{
  "arch": "dit",
  "train_examples": 48750,
  "image_size": 32,
  "hidden_act": "gelu",
  "expert_mlp_ratio": 0.25,
  "epochs": 89.3
}
Rows from block 5 of a small image flow-matching model, named by matrix and row number. Rows with one number within an expert belong to one neuron, the router's apart. Each number is 128 + 32 x the weight over its row's rms, rounded and kept within 0 to 255. All counts start at 0. Numbers have three digits each. After the name is the row's rms in percent of the matrix's.
After each expert's rows are labels from the 100 images, of 14848 (inputs lightly noised), where the router gives the expert most weight on average: "lies over" is the class under the peak. Only what is clearly more common there than usual is listed. The data: pictures of board games with random positions, seen at a slant. In brackets: how many of the 100, against the usual share in percent.
# router: router (model.blocks.5.mlp.router.weight, 16x256, trained with AdamW), inputs 128-255
# up: expert up (model.blocks.5.mlp.up, 16x64x256), inputs 128-255
# down: expert down (model.blocks.5.mlp.down, 16x256x64, transposed), outputs 128-255

# expert 15
router.15 093:160079166145010122142138147125174171076098154126070143067164137156136148132138109135035056162182107157183060121141110096191162114129132069144100123144097172114099126128100094112186085119135111152073187108125091171124166165116161081136090123102111121205128110159108112144159105122141170109127131155104114155136149193107121103079102121178106121099142109090111138123142112096148131116092
up.4 102:185075132136126204111117145134118123017156153083148119119069131108122134164101126149080148138085115074092150062094177108154102107085112100128113110093140116102113106162120136131113136138081132098089177057122118142172116135071097203113117107155098111115139154164129208140066140132079125202177171074096185154083123140140103182153132097113075111122095083100133134154122146090116114140115
down.4 103:138152199178127122095073148104121120101170110063162131071134190113111091176127183186136168139113184126137168131169155140120153079095168144072153071120107147110068157139118083152140156112145136095140142115143164106038098138128127087160166140080145128099085129154177098112122149042189124108188127161110131129094131081099164195155121123104110119144120165128147195133172066151102121172137
up.5 095:161117128127128116138163163082184084098076117093111106129190135164113155123108147123118124122103080119113125155067169115160098129161137173123146124147131150098136101095133179163152085166146149062121189114147144106138095130147114029136104171164044149155155099178150098065115137091156071151106139074078144155110135090161089146083067151147087136143126132209172119083100138131121231214131
down.5 101:139081122081151164105166147138164160127107174106158121179113149180096109111125138120158133105137075141159082109084103167152133136082107107128135089141134120113166158119103138110138121109113163062121212217097139119163161122107105113097124130103163100112148095084107105150133080145095065120129114169120169137174156132150090083141109150189190088143128125089167179065067128104138177132126
up.6 108:128085151119163129058135096128107117157112195124156087083129110076150108161115102149102146118126139135132105162123164144103099076125166106094140049138120126093147207157176112127107125105180165148106184164039100195118152138082079120132135198079098148134134101169139168123128088148175079160110107143111153113139116105147165078097132088172091140082143119125146073153091157087084133131088
down.6 107:135059163179127114150090102132183153141106084156211129099153100137145125123142129097146160123121170140132077125158193092105148102138091135107134144129101105113138145196128121078147160128146103136077114148123150082144080158080125103194118159108108143121124079148131126105087183178114138115125098146178158140071157091120076174121193104115123107123115138169137136115108128112077096124161
up.7 099:129144118118103125100128108129099153071123138173181143046125126113059111193116130157085080146115087139098091154115149109112126117148199143103129089130143110066092142074149125062179132133067127137133178094137022214110141156102134141154147170094102095112162111126133159087112077114106107107133129152140148188089186150121126103082074135138160083148128126069109076147152124107148148169115
down.7 093:137109084161106099109174135087093113085132131147143128156083161153164147106141139110089082130145077150179115159124096101111118116108187079120127129110139113119111129201118142134083132169170122124111182141116156147150087143120129121180149114163191154165098125105139096131119160053103069102152086132155056125148197146119130111098109093118091053110097117171109106147139126116141138205156
up.8 082:158145107127111166051182148100089144138109141178118129106171155133119082119124145154113134102143146113100141165113168175158119173139089098128175126143131099086178107146155126138092165117150163140169060174115183222179094124141149127112079132122082090155137154137100103064121090146053075192166100147099136147192128140139132114157088169140141126124115103093135122093112148166141147118087
down.8 106:171187071168156077167150151135101106076150111116074127141097118133161125142154123153112113071082178090152135126108134095156092086200136149109109167148162168119146134115157137156126118143124114151175103129116114098041087125101158091131078180140132136132157112139125123157172192113111150089169180155148136174150197155104140108107093113134126126156138143113128089116178157116134142088128
lies over: board (100 vs 58.7)

# expert 5
router.5 124:092133158157181086135146191100116070149138192100145133178099134180140139087117167110144190066150074152102182086125176100109147103109092177131137155124155101126141106141167124140107180094153172103127155112150126118200120087050080145157171153132130164066139123126133152114152136082126157136058121106135067104110130101137141074155161144160104089140030111109091112156107135111162089088166
up.0 088:109118108139122123070123127126136126129214118168169170151158110142154047180165171077114122178140099179129089144150153145093143082074128136109128144131125135127170190137073110116135126184107096152105164120108153184165123143134117150112175149104098137168146152145023130130089170120108198122065124118129119187112119141093116129173110124113121165149128112137034126084162159125165162134160
down.0 114:127131155099174100190141103087130127104139094106185132169150116133072170122077129167134120132150168119159133128127117126160123146062140169167184128153084155123113149074095091100125127097101091152168085124135177139167133137096105115112184080103169089117161083119055135154128113184100200139104187142120122063055128102148158103154151071132168151128124113148094172069092134108108160128120
up.1 084:052190142111064090111117185166111174149104157132068149174095112131114109132068139127119101126094094118069168138158130103145062123136137135105093125150071087128138085118120122182094132127071051106089140117146164097106130164093155125156104079118176100098137160152062126137104142152082156128137084131122090102100112168121161119143143149121112134157112122108090161106139180118135126133185
down.1 079:090131115070099180104118170161109136097178089075087132156129066145136144145173204124093091128166102144142152126136137121097113165151114127126127120165123150155130145087142092170113164146186100189153143120121130109164123150133168158125125105101084124171134158147156142116113131111112166136144057093119114154158115139094150140108180083128149087116152118123160096212094168121159122142160
up.2 122:126147137159119093107171141075094184209088190117133123166132081179145119104134115153108146138143108137150179141172197159134144149112172101105116152128141129173114130153080167121141089101127119110128135141161080121179125130133172076125177154126098170148131080153135110138119098141110178123097136120112124118130127098110137105201139076153182133080130083162129134156138185107075101138119
down.2 111:105145138128114137063155147169095189195205168122069166140166167136162146137106114104155144114162141155137145131145142138145157079118141156159150131097181141119187124138155098202108120111084078098138066115158124121142098187127151105140172163156131087149121112143127153143152065131126106107061179145164101108132106182128083165132081158183101097125145140094167102134110114093139083111152
up.3 096:129116168155212127135153151140153119107132150114098109136094137199124070185187098131187119138128146081147125178077119053148109128113131163143129118096131111087113113074163106127178176178180121102169110046164136139164119113181135119157132091123062141160132102116153142134100114115148142124087108187162152088135160130200113119169107119095113102136144115128108105110073127167128106131135
down.3 093:159105083119188142100172163119113140154118108111138170084141155138118137064118094150124128122125144142155139158091178146153120141119139084118138132143161128132136099163154158126057158068100140120148141197129100107106167101077128138147138126136216102114071153105169064154164093137146122122099107120145115173140181092061116114070135120123059147139156126142012144110123172101145111113175
up.4 116:112129135166120130156087125173142111155178145092161070113102137074153167119150130119115152205180117088149116111103112136134108157116124116172140094159111108172105096162074158155153065132158103121088108121167129130145096137119152099163189140166103144190078143107118121124176098120172092128118130147146139132155133143067054159091106142099112107136136122141110108115169115160143143075144
down.4 105:159118124172161114118153143154109122092124148142217097132122135141172144150188147111118039131190108158114124212131044107136137147172109103141085199161133147116160093122051146101076145136160140062098131099149155089119110187146134166124201109182136184164146147120133110200129132094113149121164139136142045101191135175111154198091106183123179122089136153109165132127126128127161074184114
lies over: board (90 vs 58.7)

# expert 12
router.12 083:136087114109048152140145106046140104106098150148116107148095073124100152162112111082189195173091163140157089096126093057155087189108141149136138138120135123083134138131161066224103111158162121092164106130106140132118096180156109081153062080163133113099140115134129137133116116151133137127122115080094118121117050074139100198155104160142126160095115154126132137128132135153069125164136
up.0 099:150136152138088133103152071081113128151062144139123141194138109158120161176103153202177105129113121161175131096084132170072125118111125118108143093139117100103169078125107149098108128121102118150133156143112060099180141093149108129094105103130111150159178186093077112158100118121177134131128191155161128095131105101169158043131166142108190140145148082140152123124132096135094082100139
down.0 100:093151167101109161109140098127119114162108108122054163160182112140149073157116091109104126134130116083098107093115119180182069127183151094095131167198139125137107118104159122122126132097109155166151149121119155144188140146149157156146131113149095074217126128110146149098139090151091162135123098084080155118107088058160112086184138103133130169142157087051184143130147107152131144152145
up.1 093:135089225112143174097120143146130149143098174119109137134069060167100091151118127134091118161135134128141184179109126107152036103131169094158067153098145151114093105080115153131109098142082065087167097111088124108132156157143125116142096139095153165098158071138117053175094163141130139184125107100137134167144090159123143138089141120157157061136110048122108116185099091166140136140055
down.1 095:158150113123129148134114091152118081130155085074183124134134080117155137156155124155103155125127125117148163150164092129104107127081124102195088096111138047120081121110159110125082117165107135153127182099110107174146137158081158135133114060101084146115109122166157167099133132127174102110133126113133085095092102188132098162136121109119128135140085162135147110159108138127144093172062
up.2 101:144140154106144114105117170105139146158104123138112084142119095132090000148099154155112139127132150085139138114129106087100134207158135115150113134095166132132089166132140152135122148144157148111155120130110125080108130134117156105167147109096071133197121134110093165100141173087197114173106124073133097169135103128102131099157120167096104075150134154043107075117142154147150128142159
down.2 112:130151125146121119045136131112152072174088131138180103129110148115144155130125097137090126123098115171106140138123112186125143151136117146133087116125132148143207110107090119196153127102100130172192118173153031154157141158158167126161091076132089128114111083066155155119123108096079157114059131122107103175104084147101114105144089171156122127054156104149102127131124113145165134142097
up.3 096:131106103143102156122103106139094067063137149151148201103159161145082068121129119157075119152117110122168131133072102166119196169106160159127154133132102148117113123194139157135125159191103128099082164110182066165131127132187162140116092151182111154132137160113123113118086098100155069116067033123205135123089083127131104153089113116150142119158140116104185168093151116110136066122172
down.3 091:169126074066108127163104105109097216081123128137163079091161143166142164158110148172123136108119075170138132137158062168171170135114116141104157190102106205091130115109091108104120104148161109118157179162070118145135104141136164124121111129113079096113100139157140149092130131142158087103132072140136115087149107132159074150094108125113146109098150130084148142134118121148140162149114
up.4 102:134148074144148166152110092079156124140131090100107174089171108183132126098100095126147153100104199125069155152093169098099082145133117104122066131141114101164132154118125145131133088096147121166104125115112086154085117104126136160153119111060130146115115083166177175123154145104116179078153121145118142162081098135159116145102095092097148125032110148152116142148127138073066107161209
down.4 098:132148135097120146125162135169164104088159107110128075167128118107120207141134149144114121139125115109084117166118111110149083130100081164117131133114130091086072128095081124149162127195106146097163167125189117126158132124128118161134178178159139083167150103137132087188150155098118161226220136123150160150130106128136153150112161143127119151111027121156103153147139134116166075111158
lies over: table (100 vs 37.2)

# expert 4
router.4 103:107182150130094105109182099155178105119135143181107125091141134140168120103113157121140137080097185124158125163176122095117128171116118141145157158144159181124140157153112116163172155101166096028120055089119142165133105093041121150145134148129090147179125102102115180114093123153116184140137124186170108110167120111111237151079145024115127170107168113172193168149135088102103125121106
up.2 090:110166127095000163114096118123147102153091118171127183161125143150167133147136096139073116112088162083099117142109142136105117131126102145146135152148188104124122119141156171141160068140102137044192080062121154156142140125123162149087089138151084123128173148101140121108107147089136159137094122107099115100176114128122147119127086076141107148129137091131171109120104105168057118135122
down.2 088:144137124152026186190153162162147146196122148152092099147125147174062102143142122129148107106180180142077128173095150133156102116147102102136169097141078107106140096099184104163104096132129131155181061135163112135118115121138111088072148172126172120143151147134158135132143061135129136115109121135114087171088116118109158122101119130151138169053144137093132121122134174098145119139094
up.3 101:106151155149088148068095101090080075142193125132103070150142161128121160169100133071144121128148166134126155183115121104124080204184130079124153102160105076131077113112160133118152133167138103133190125120135139074175201117144100163124123082164137185155162069082200103118062115104122155130123099106185116115108122080170106125148117127110142162123183088099142130129110096180128105151212
down.3 108:077104135085112191115109128064159079117190064073167076096119115121133144107190148148064101119141135113165155110129123108088139130092166126129109083078157154132117174080132134135103110124129160131136158180107119101115120145146163083116104192158129093164037108163187163107160080103136102097174095107067112133118127168143058168121111149136093090113106136154139169101206114060111059152082
up.4 115:147141122061114125099147078101078148120103136174156072080103151114157118110133171150103176157144126138095121164111134038115074187141152074102152035094119182121139133154108131118127089111148071007110082112084132155146140178088171125109090181074138093133144133151141117132066101104094154174116075102149060169137142176157080122121104164124168145121142136105086100116153132119151124159076
down.4 104:132128133117171140157145137147162192132106154124108084106164131121105127118173153146150152090160207121192132176093112122144161117110123096092129165133147152120097114159120131063132121108180144115152081080129159158138175136121143112089146070109148096119148097092100084192118112131154146143175192185120218154095095074149160140117131121139173113105154194145131153105132134162134169192183
up.5 097:098121150128134154124084120130175122097196164099091137160132101150099154113097122060146150143186093116145159100099105131119172103134151094176144033134176104119133179156155138086119088162165131119171093082134188184138188094141082188189087125165123112156109137139120137124130084097114093110082162087130131124163122120110159121150077138106122128130118120109155149125177044099096124195141
down.5 094:127151173152144116144111129134153099112159082066066119072130103112183142156122146148203195158064129108101148174146151116082164111171179153183203124151130135134115133073138089094143106135121049159119163178125113110064081091085083124109129147077129106148136171144151170124131154148111135145168122171114115103190124156177111113127115123104092130143172131088149169181079116166093177175149
up.6 113:156163104104102071159182101116124130129096124155140076122146123113117137151156119106164115111126130129176137140134146095125165143150160174175165081114087138089142177200144140073110103113171144156156188101068140132079169058080157128165134140169107155195147111170221097130138146144109131132131139079112150107168138171147156136093121153138055165114133118105128101134144124103143109145187
down.6 125:125168183077122100127105145145063123066097120123099140156100095131163138145099138138094121056110105124167112152180116142167117079115151146156136154128128110138101092162084122156161192107100136117174097118138127096144126155123084093117137152145127095124120139143060068167092170099130113093195150147183095150117167176153075163135111089161120137159129059133172139103142096194138203172091
lies over: board (100 vs 58.7)

# expert 2
router.2 106:071085180189044144125060132148141117162125126138102154102098117109148147072164142119102085143118103110092120147107098146120131128158093176158151117185165160156155116152151110136186102095101192106130097150131133189197167127104168171141108105152104127194125180113155164142139074126153173137095130182099149093148095085118145120150113043150113117132170100152194130110164113114147054151101
up.4 113:167156104200121173119154138139090128135106128128129150127094136149115088145133137154142148173121162108066101151094098140168040106126097162147087122154057171141142097114143111125190083108167076117078124131123082144125084127154142109141133125134126094107157104198123138162158131154151124097123129130150116117129137116103110159135139110145155144100079127094121127060164116151153108143119
down.4 097:106115118197139072048192116058141142177153132122157135101145140103094111128148203091113168155103094166114112126140082087121140155145145120152096151105143143104123144136176120114104123088143191124071122094125162109062121099138141098080139147111159130120076103080193118182155154117139139147111170097140060125143136046148136116106141123058106115153147148115153094171106073118149110147095
up.5 129:145145173117148129140105126080085143109124152120134095043096159150150195093128119123097135131170114149160135108101118093145129122154082132146129175114113128160030163106173074131188131155171156179115184102078082099132137142122084157127136155124114123083131118079172131153083062141123083086089171120048101139113099118134142055148085136113097074130102154114147031070109105110110093132132
down.5 107:149102143138160098113110117130128154070185098201121130087098127097139045131211089162113113136053146113075140156106112054099144206149204135112127123084104177112164088159103083143116102072109122073119126151162113060078083131127137093105150122132123090171101147144072141090163144101137161113164095113123156140156154152154121095130126136125096102048150132150169126131119152163109164156150
up.6 099:189098100146086117166169120119147167080114122204067109156080126113070111147115168133089102162129124133137092187119088113139147209155169129123212110115129172049121112140124123172199165124165157082148153131116112113090109148104064088152065153174091093158110130111164092159126093169130138127119152165147099121152102102124187105111082138107129149136147110109100107100116152120117117183077
down.6 099:146131136085100127149152140103148099124160161171151138111133143135142122146077120173085102101111062117129096177131176100164167109150092106157166131117144110132140174124156136127058143148100147175103175146188086161138121084135136129195045169126192184111132139117149106106138137161141127135150087088112116107073126053122151122154076090119187162078101146161098110109160143090135164119109
up.7 120:101164154090130142092130147062150125172179143106093122155135103129102103141162152084127142170087111067132151161161155136079181082100139154134039154096095081146104140128142194055129097139151138189082159167152153075150073147114174146171154094126127141102120133147154131146100142139120097104141120102120121160147139130127068186189119118151169126107109146134148104176134158092131134153099
down.7 114:134088073185102113126109131104090058107157045106118160117130125134099169123153048144163116158132188073135142158119103137128090084143148063125155119176125140030148141148034103130045128098134136071103130108145145057083098138133074109096134137163120091120135101146208178053137090148106120119133093132159117091179113143146104148153096099142134144120085126087139091142138075104118125162119
up.8 092:140171110115156105112168128115124114095175056150080125143120137139113146121115148134141067108101196096134117169130159151142145123154113109065088132140172154118138156090158094096148136108120172106156159109105142119104120093153136175121196118095114153176163120167091060131158122170093098148097143121110162136192115115132091099125158114117093172186078109149134111068118215200111137111152
down.8 101:142130143149161104140132189150120126116148194158135124134135112121126124147132120115177052140134146121116089173104076114083150122110104140049088165122119117113094134195157147072099100121127179088136106135092111143205137084157136070113137121089149139079101107105089154154123120115142130093066178085116192167073108117136103119116169165121149151129179155134142119121135122073132150078116
lies over: board (100 vs 58.7)

# expert 3
router.3 107:146115106162173150120093081146104159141126043092167129190118076124089138113147169134125182123115101131167092124104174163087142147140154159120181117156131063132126159161057103107082126093037093095140068091144145100130092156193144107082134111121098178118108122112134133140062158115109177175132132135133184107097146104126066091113120073121136142162135156191088115137145135134146144082108
up.0 102:134156083128127146149156061117132159125142141113120122192130086124119117223100146091110132078120195058158094100134111147186119157174220210114175204130109097182075145117185182145129073182139127118102119149133112091161107159154085116112161099102108173126154107122120128081097089121108137182136113123154134128136141130139150129117135119065181106158125136126138154131125158148183162146110
down.0 103:149127205127132094179099058127115143162143105127120166121072112051120130069210115140066072071172105175168199129125090144064117138166124076144179150120113045106159127095133101153142147098138061123129191130060108079107131087116107147144127079163163121146154159124087127092150128148178158111144132089145173084126131088101156095137139110136150150123170085148099084161171139188111131152136
up.1 105:136140163112159081150144102053106087128160088104127123161154162193123172169154129124113121137066126078107134099147119041123144131178143170074101131103125152156136156168128114133139168157079131089090168180136121143133028165112109139109144114088132109116160134099142160111149179167127138126095157063147096094090174143126131126159037116121113165158153126127099085169136134144120157164157
down.1 099:128123138081055145105166142140175171167154130120120201102163142103146101127121089102095122138155158113137161053174092135087133060113204112084114131112152037132131136020151103135134148155151145132172131090129130132120081133169171167065160140132108190143156162152133088105151175124160128087150164105138066094137112125162159118076127122188154148121162164091091135091186141158160162136167
up.2 090:129108140179146176163047129086102149077145158138113134108107146115114155135156121133137143163154095131127150168084158154114151161154129072106108083118119110143112192099143131075137137175104136088085130116096148071158138199133070187115111125169089123120139145140157133065138097058099107192107123156078118121143162137081071132137189132121146102094092051137132115173116163205183116130094
down.2 096:116137100117115080150035076143099092097155093114120156135123136132135103149153136086113166163079139138133113143075153104112166164163159129109060081072089127155131129124090149079131127136158102150155143149121099137119144195138131126153095117069141129118144068163141101153126166073187142109150146095117142134153111177135085164099139094149116076104174099179101141183116108120091090121161
up.3 090:112139155153198162086123189145105119103143149133157113140109164094136134086127097047092173087106117137156176141127141090102136154132125144170123095122105135109130145126154178117133136090105136058160070079121141041191094117108135128127191111133094157057160126136128095103154083132140090128080191062141118145195089148150099123158198110128172142092069125073154104154129134207129123155107
down.3 084:124089128113184096125121151155095150097097129106131083150102168136149182135111237129098150133184131124166153217156103157132149150118097146133175146072198122123103126145132096137130120138136115142072075146123142110131196121084180113167124139132083114167151114150120100147122160091158121120114141096093087118085140121141137199126171196101126132092147092112115168123165127149152143171127
up.4 091:116105079133124121091168100043062084118177097108178077087179136115098183167208143101154116123133116099108080087123129142149153145141100106175112148107138106137112146052088169108054136147176126174157107088149138166112124105147115145150110125110124139158155144131153162145114156076145137134085085110134139150110091093160120161146100138159133150177153065096167165070083103134148113103150
down.4 081:142153100113100121108180075097079172094126091063160099141101138169093152086177150174142106161172146135078165148072154109112139073134122119128120125156180107067113142144134036161121068108106120136111097141156109151119136112121153126125127143158097185091146153170126096088110114145140106123123147078135146140123138102112186192144135176170176176111144185177147056117188102106134086151109
lies over: board (91 vs 58.7)

# expert 9
router.9 088:114140143130186142156156124136144115147143112094100180094103198222104115151108162204135112125078109148099114111133122093107106126110125157121162158108095145105174062155192070122137156078142098148127141087130176135184094031161133141120120139096146127075100140144138168153182124110141185120085144090174139137109167145106124136130123072120102099159115103065235143046175126131143148098146
up.2 096:137167118116154096129143109065104136096159095142138101093181148192144126125108132147192132137091107128097120151154068116136090126183179125148126090144119092152124146138100091157139132149098086201102137151131134163143116056153148156129126114145089164176134096111147132167149129159064168138104119110130137128073138162128180130104090126112112098135170185150100156151175087144132124164145
down.2 079:178159156099126129118173183106155146092167138072166094095182134059087114139133165145174165144163136136111120097177140144121159152065137134121116094144102109121113155136151140120175085069168123130086131156182104108199118158100137133097126107179146130106159153076127139086111108169111161117106048158071103132135123147108195099090132117150173103145157170105145161090094119140144182159145
up.3 089:186154134109140114146129117065146094083109164125139096114202107095108176112154121147139070095113159179127112128128073200142067112111129109106139114141078075134138145113140175132126130193176127176052174123163160100101150080085072110101124154143112078147100140141095145090129138084098162176147115141083168139125134149087126096132128119142176084120127114112122214094141150140120092095192
down.3 094:146163137166129095107126174143162107159178073120153156162103153114083069160141147099102080114114169136191092144149161081089059110169166125131125049144136100109107117103174083098097110161104114074110167103096158135108132168122128107163132161116111084102165131125132070195105135146134113102113161096121096061151112052122133129122181134102140115100107129165137138109111139128177124102166
up.4 111:138136118119112141110165163125132104103090102122122121172131136131152091123140203057144155060114163095148149167140119109190111132223113103092122140135125135147113170154119063155130111136201137112121123095123071176174091155091062150133148091155139169127163137087130106132140112122150071105113079160064152143139118100159127147110056120074116158020123074131146133142102136131156087139123
down.4 112:119136085095124110091161138112121089135167073153138048085128150092122166174176076114074103099117079183145114123124104110077112150134206019171142151183116155136110111097106099104116123122186142074127112105098137130098103081122141126121161098141126115186162105168109109140153083131102115114175136128111142121190180083115168103168079133145121098088174181090138165129072109121068145119146
up.5 088:126124069131167108138117119161163142153028151123080150102118097177139119152178136140156088104146129187150091182102141162133060141114168208133140150093093182098148145123170125201135160096148114126091126127152174120107139101176122135095065137085102115125145134167116169083146149149165164132091125082131133116141028073185206139099099152142110137103117114173137101104103142142096116062125
down.5 093:124152173102154105193169142115145123164092134153136146166135083145142161126142130142119043117147090174071155155108123132090057112141131078106158152214158080145097127126112145111107121138133114148141103173138065144209094039101138169105105112197143124096112109151090110152133102155139126101117080099152092093084155134093200153224090136136151096141088078129122128118121086178169116089115
up.6 088:143191154102119136128087165159065109165114133120168137102120069127146091113140116084149143141062135094115148112095138143097140103101085183179148131144156107167091123106097152140149137102121134151089141094129147068121146127143157132019087108129127143122145097149143163143167153092146100139049161054149157086075161149119150146136155133148121130120167132122124119137129149098192137119090
down.6 092:113094126144093140107089122091101120125108156123136136163091067147187151132107051141125135134115146077148066153128131092160152116130082131121117133096083153131059104141108160101103158145173112166126123104112140143165154138127109164108166084149114148156057080050170113087066157126091092119106125113138139165196144135172128167077094117127116128157115117129137076156117162193197166101070
lies over: board (88 vs 58.7)

# expert 13
router.13 084:099175137106145160145137094147137131139119171120165087133160125064185104161150066126198049117170112121124170120103091109118179125106170113107138127139118099125102103123123153115147122220157106159088165155024099090101118190122149189138200114120145111124107157114061176131139139093114144105119145139123109145161123126137115113144123163085149131105182149103077106101103141134089155205163
up.0 103:172126226115119133129069165105034169060095141122208127111127128151122040113132076139077083148117112152138159152085134139164116145138116171090101100139140082124142106047132144106171148156111111131098185097095056109084157152157103150106133132079135078115199142140136121143150113135152150147113143131148133143060143095102131118181130146129107065143160074078143127153113157156144126104204
down.0 097:165129075158113136174151085096079111161103110123129142148142117098127183131090144097120051163144153111115175141136174149124155052151124114170167156133192152136154110077110110113147086141112140121081201092124147146179079182127101151136154114171093160073117108088142152142116134135091134142146142085081064127125089094103087145078128131113164177104105141166113117153173210090156121110096
up.1 111:130137136142123117129197213142130099106104127135143124172197143119174144142153074152126128092171155101156111173141104146177130165087114081087159102143109126203203068095115187160077174131112102123108104147120094137122169150124081109140120104149091139139112168106146137133109090136126159109112120138200137169141102156105170135165113131114166104082113133116120153077138113132188114142196
down.1 109:137139141090130078167124255126151120123126166148097125134114135143138129140174170138145124060132137209147157129146153154103105165119095135096111119138163080055114152146125142159159166142164096159143112133108103032177141146150140108125156100116140148123064109135145120113142085156195130157107117162195153154069127131113109122128177072072112093135131115139102057131147169128133107154163
up.2 093:181119171118158140138092101207169179143103159097127081047128099119155085092191102134147106106136088142087139126120117136128157083165104147153178101164087132089095081171107112142116152140125143133115214135081131110166125122114166152133150152094104120145196152148142166122155112091179129174154158155160100202120156114185126126126084171121107109063119134105124100091118142108109130093177
down.2 107:106098141146155149127135126147100164149094115162173207094135174132062106073088108139145135095090094173105134131134097115160108069132133145150152111177145089148153081155123160142128205118109157153114130148131142086083133123135167149096137122153113119124118182137098093116101128163132111140112123117164123131162088100119107155199125096069133163086091138062091123060126181143108149102098
up.3 097:131146133119118122170169161124125084122095189112113124141088125188131131192150096173120138130098101114134089134092145122167137079089093136201147128143087147177106152105161104132086148134108097131112122116117148120146172117140103110050163107124122115118153099127073134076067145095136105120143199071053149086136096154144134154135161190200125173161155153178113067134155176108194185131149
down.3 094:123143116125153114099141196094096090161112169110120119094171157086133079106158112087153138143164070156110161100135093102071149134138126099167113127089150051086114166173178110111121194121123188149130144144110169107153123089121136151131153096133127139121091167110074102112110083100161128122120051063018176144128113137146199082058135117156139160097127151096129147135109166109088181206160
up.4 103:164188148122106139080101138158125089096183126168132107163053100119160172112168083105127127092130114116182182086085179127094127151112143140157055124110097142105158142136177147129101101102057124121137107168119127116159109145112127130151166108158099103154151109075165167155175134093164111152100152067127146049071124097098149079131153115104147160168077126128130102179110178132086135051157
down.4 091:099082099143114124121128092146121165116187171131152068108133122147102172158097150094156103092139134189103130128097152136184130062169102115174116145109127122171096148134107139110126163113141145126143101092186180105140139136148138078156160149133082078134174150189092093185068103176091132141096139196142118133140087132140132091096120179105204187125130161136152059170148114071171153125139
lies over: board (93 vs 58.7)